Weights of a small image captioner: decoder layers 6, decoder norm rmsnorm.
Rows from block 6 of the image encoder of a small image captioner, named by matrix and row number. Rows with one number belong to one channel. Each number is 128 + 24 x the weight over its row's rms, rounded and kept within 0 to 255. All counts start at 0. Numbers have three digits each.
Before each channel's rows are labels from the 100 images, of 14976, where the channel reaches its highest value: "top examples" is what is common among them. Only what is clearly more common there than usual is listed. The data: dead-leaves pictures: piles of overlapping shapes. In brackets: how many of the 100.
# convs0: first 3x3 conv (encoder.blocks.6.convs.0.weight, 96x96x3x3, each kernel summed), inputs 0-47
# convs1: second 3x3 conv (encoder.blocks.6.convs.1.weight, 96x96x3x3, transposed, each kernel summed), outputs 0-47

top examples: cross (35); square (32)
convs0.79:168135154132089119114070131178136113125166150102113129112146145137136130116125149158110111096096093139114111119113096133136147174127147127155132
convs1.79:119117161112111146111065125111137130110117147151140117098148116111124095149112102094135088170142126182132181120109132116106114123147084134130123

top examples: vivid (54)
convs0.36:106117102105129120108102066109112132194150111106093113110131075120127148130150098101133110111148134133162091095130142124121093128128118165122121
convs1.36:157165128140134109143055106123112113141088150130145143120157139142109106094133105107115090143128100134151133117124124115105171096119100079107125

top examples: vivid (42); ring (35)
convs0.78:111136087125130126128126130111110149095183158133140098123105139108131099157144098078159147155174127115127096144136117161106127105110120124121132
convs1.78:137171140105134117138065100122150086130110129126138130092168151154117107141159094139118087122105145150150170125139123133103157120145111106135104

top examples: ellipse (59)
convs0.95:134114133137111184128125099127129141109112131157124127146127099128128127131151104076120129131144095117125118124143173136099145149181166142107115
convs1.95:175124186123143156144091118125145106082134109111146060134147126128136106141133162091082118111126124131136145139096106128087145101145090142119108

top examples: flower (76); large pieces (65)
convs0.12:109109092101114142166142133147131173113104095091165128096155145139093105168116121100157097156120158116099113147089145133158135107158154146101112
convs1.12:115195129130155118116112124120159113118128127155117118055191120127119150127131135135152091117115138157153149138120121135085146121122129087137155

top examples: flower (88)
convs0.50:151091120160088148186137155194137152095116108119122122151111139216127092149149088104114142121121173112134102135168145147104139100084113121125156
convs1.50:120118103166159137156084131095111107107125123117125110106184091152122143125134146140162136143131167137125145151099140148111118111150131114117105

top examples: mixed sizes (72)
convs0.55:143103156144122135108137138144100123135148155134169111127135114133126099132166107114128122096105064116081109135137137110136140144125104142133086
convs1.55:168150162110138146124079120127154144154111108140106099144136118118106144150137095139129098120102131130145135145118156086127138159142121115103102

top examples: star (33)
convs0.66:132123131139076124128163136131151116147132098114172091162153115133108155102142156091101126102159109164112064081086099108121120161143140116121133
convs1.66:143168132128117144146074106068143124092103128158127120083130170160106152112072093152172083095103112118141114128136121110111134141104128105127118

top examples: flower (76); large pieces (74)
convs0.49:125108148161133083166139131119144134095120150100143149137154103112140142123149120179099127130124115102117184118142124164158116107108136166129150
convs1.49:152171161163158138138059124123143145110133120128126115099168135113102141147125085132143095113112111168143156136131156131120144140126116069129119

top examples: frame (28)
convs0.70:088107122132146124144102122124127134110149158091111119161168092127160130141139138170125120128121144095111101112143151134100104155126152173093148
convs1.70:130150131146105111137081118103108149105117163129088116095175145115106121119133130107140094151093128177152168121112110144128166141117099101160124

top examples: flower (93)
convs0.10:167132145143088109146139108132144148074139124139133121146136136144139107190145133165093158125160152075146120121072118164110140115140118128132101
convs1.10:146137123138176117149066085086111096118151119113112109126119111148163082132159136146147135120121161158158136161149123140133121096160135115133104

top examples: square (38)
convs0.52:167117121106131178115112142134073110131156103104119169129140105137120126151130132113105106128122138162094066114128091148094123154127151169119119
convs1.52:169171152147134139110048120120111093136148136140130105115139136112139088127142143132129135138146146168155167130092103120091148151109133071130095

top examples: vivid (37); pentagon (33)
convs0.65:151146114112114070120115131134092107105130147138146148138108116146140145092111117123125121116098119117079099110125125094115126146133146113096117
convs1.65:130142152160131128144138119123107122097132111114131155124131153152142124111088154113139093113128123159124123151133115144198135149103145146100090

top examples: large pieces (96); ring (58); circle (26)
convs0.14:107089096119100158108143130111147136083112133124166098101092108102118088116154116108138130104135110150124150134114123128122157116123151138125203
convs1.14:170118197121110162115117139072132128104148153119111117100134115148121148153114124134152124087126091144132184147110115130131125099122093095130196

top examples: cross (46); vivid (46)
convs0.20:172183126149119111122140096104126117121119115147126133126133103127138144098152167125091150129117130115100117111150157140150111187161127133134095
convs1.20:110140150147122129137122123105155168131146127109109108109114118163119131145150142116074121122135138145096117112082113137114191150112113108136143

top examples: vivid (40)
convs0.88:119107125128107123058118130143090143117170149121123125148135104113131156157140114147133160042143128091120116146096163099114133168132103154118097
convs1.88:148168182131123138127086128093081110138111095156128159113152147151146112130131081133147079141101097113196195110122133138076115095128092124143107

top examples: flower (78)
convs0.60:104130119165128157121157105121159120141100114099148129093099103116132124168171106091122133111169130106142168153144144133097149102143135126076113
convs1.60:146155157151150110152091158128083119112172118135156088078141143135119167108166120099142144122123112124127141136134126122148139072159105099147133

top examples: vivid (39); pentagon (30); hexagon (29)
convs0.30:087155142148167109111123140111131147153129103160129144094104122152093144145149123121158152156139133110117116124140111134099148123108085157162141
convs1.30:191144141117133120111040138127070102159163128166138090085169118120109091152150109113134122117119160126152116142110140104148101094101151115110115

top examples: large pieces (60); circle (44)
convs0.5:101184144143099100161152126161130151172090167106111094160140108171093139158110147115146112143103107134182152140123157111131141092121109137099109
convs1.5:148162112141152126110063106102140081135159115160096080122183156093130116119155153114122119120135132157153126155134131126119110108114135135133062

top examples: circle (45); vivid (41); drop (38)
convs0.73:116125121126109134158122142119080156192162147127068144098128123117080130123098094102127150135092110123112093125137115126134118083098093108139111
convs1.73:143162094097133128080075101146101097148142136089119134091138132134108145141138094128135145117090117092189166116117138088103089114133112113144111

top examples: triangle (27); star (25)
convs0.2:118099115130105130115092152130061078148147123119147156135127132144132113127150145179121120076091146150135128108105111109107097170129139170157155
convs1.2:118157151131139156104059126126083183137132143160131163115130121119080140107094111120128105126114155149138157101138091115096136163120111095139124

top examples: large pieces (90); vivid (33)
convs0.27:141126134091115129132130107157088164188121143144112095113166132116113170147103130100139165142108162128065093127148140143127114132129106106114116
convs1.27:095093139142112094126160137104085117110130093124153120137165102137103147108122135150098151152095168074136172108092124110133142141148110146108157

top examples: flower (37)
convs0.77:084157093146137137171078136096096156167137175142132141120101152106118093093139156144116102119194146139106096104147113115113103122097144194124146
convs1.77:169127124133121123114070152126105143139119124115103114112178137152100157149121105081142086154116142160164157112119143122145149081132156107114118

top examples: vivid (50)
convs0.18:163140101135082156149105099155104136180094079116120129135153142141131107106102126152145116153148114139113101099134137121132104103149058099134134
convs1.18:137149136108130111098077091124102120105149160133134129128176143108103142113154109118166098108113137162200141104107130119126174137129125112114112

top examples: star (45); flower (34)
convs0.67:100137128163104106115152159144120149152113162082111129148127113170141116116190167148083143129099143097167110115115142141101107135101136170122088
convs1.67:142162126120149117117061130114101147140158121167093134086156147142130130137151079145131082108115150153138158118116139138132170166126103121128099

top examples: circle (29); ring (26)
convs0.53:115168160156140117114185127147127146132157172086125108176090139145147111108119119118118185136166129116119141112079122101118098124141107144124121
convs1.53:144163121110127126169067094124119104163079101135107123082145100113130101126118111107138102135129137159190140110170121135101112104122138121102117

top examples: vivid (49)
convs0.84:135125132089094120161135107122111136117126126161138127111104134145100114157097112078136125107129106125124098098118119089151149141158077126103093
convs1.84:131179126132164113104085105124138116150125130123100096092168136124119131114138125113126122113087129177150134124101098115108144109097124100125126

top examples: flower (90)
convs0.93:124142156163145112184163111166169147110155177121094099152148164134116113119137101129106115141107122104121133123124075129146120132088139187124175
convs1.93:132136155130156117138076151112117107125151107156086090091171124136069158150144144158120109120107142144117155148103124119123135113140121122101118

top examples: vivid (49)
convs0.9:147160124148124101130110127090066102191099113105107100110131122122117154126130113100152140117103123083116098104153121119157130128127102147175144
convs1.9:143130114097123132135078109144117149121105171149114114068122106104089153106131132150088086141103089163156169122138118094104142128133109092137129

top examples: flower (84); large pieces (63)
convs0.39:149116172119138148175164144154152142115119119151142171151152105151143149180126132168107093169088121112131147099124111133145179119108161116104121
convs1.39:125156098144127129125069156115127097114151103150125096106135153119089163154135142112183115117095162144113156139105151125117090125132100116102102

top examples: flower (94)
convs0.43:152102141130084142161168129124103165113161130130141084141138155160139130142110105114137089105118081131124130106114159124103151115136126132161098
convs1.43:141117116150150134137095112121168096159142130107100149109094097092135143153126115134153136147147131126137152148123111139134074137115127128129119

top examples: vivid (47)
convs0.91:132100158096172107128131112123119135179130122153148120095097102108130119082096137144112125182095148105134085136167151127162132101138123135122117
convs1.91:098138110140135131131087122125094098112120116158133095123146102136120154138155143119092090128112126162145119132176121163109127136112122094103127

top examples: mixed sizes (62)
convs0.58:191150110136120120131106133115128106155123150133160070160143119085128140093127128114130108145153119167106087137124121127113096108121106134123136
convs1.58:154104165097133141098136132129153138122136129120134128136118127162119090090149118154135128123161155124117094134062120130159154142130131126103122

top examples: circle (64)
convs0.56:137110119132097078121154104205092139152125116149120136153129126145110115123139154139170133179117142090139121100143128124097142095114140133098082
convs1.56:125153153116110147143092129102147098106117120130110112107150149139117180104160143100130126109092133153138203121121138099088158125142112060113095

top examples: small pieces (67); pentagon (27)
convs0.51:146118095150100124140110113175085129131114142105093170145145144114128156104152130127079125174115128130120106129097094129111127114111132140144076
convs1.51:099154148137128103170085110166091121096101137104099114099170088123121128129126139087158095107174159153158142147118117108127151153106115120132090

top examples: vivid (46)
convs0.13:161133132152120137122150135112137124144128156132112134108094134139131145154127112119163126168065107143053076098093121149094103123132105143173101
convs1.13:139155133122130126073060128127127118162126147161138140092165113124107149156141119114121112134093120160194118128122107119142111136104107114129111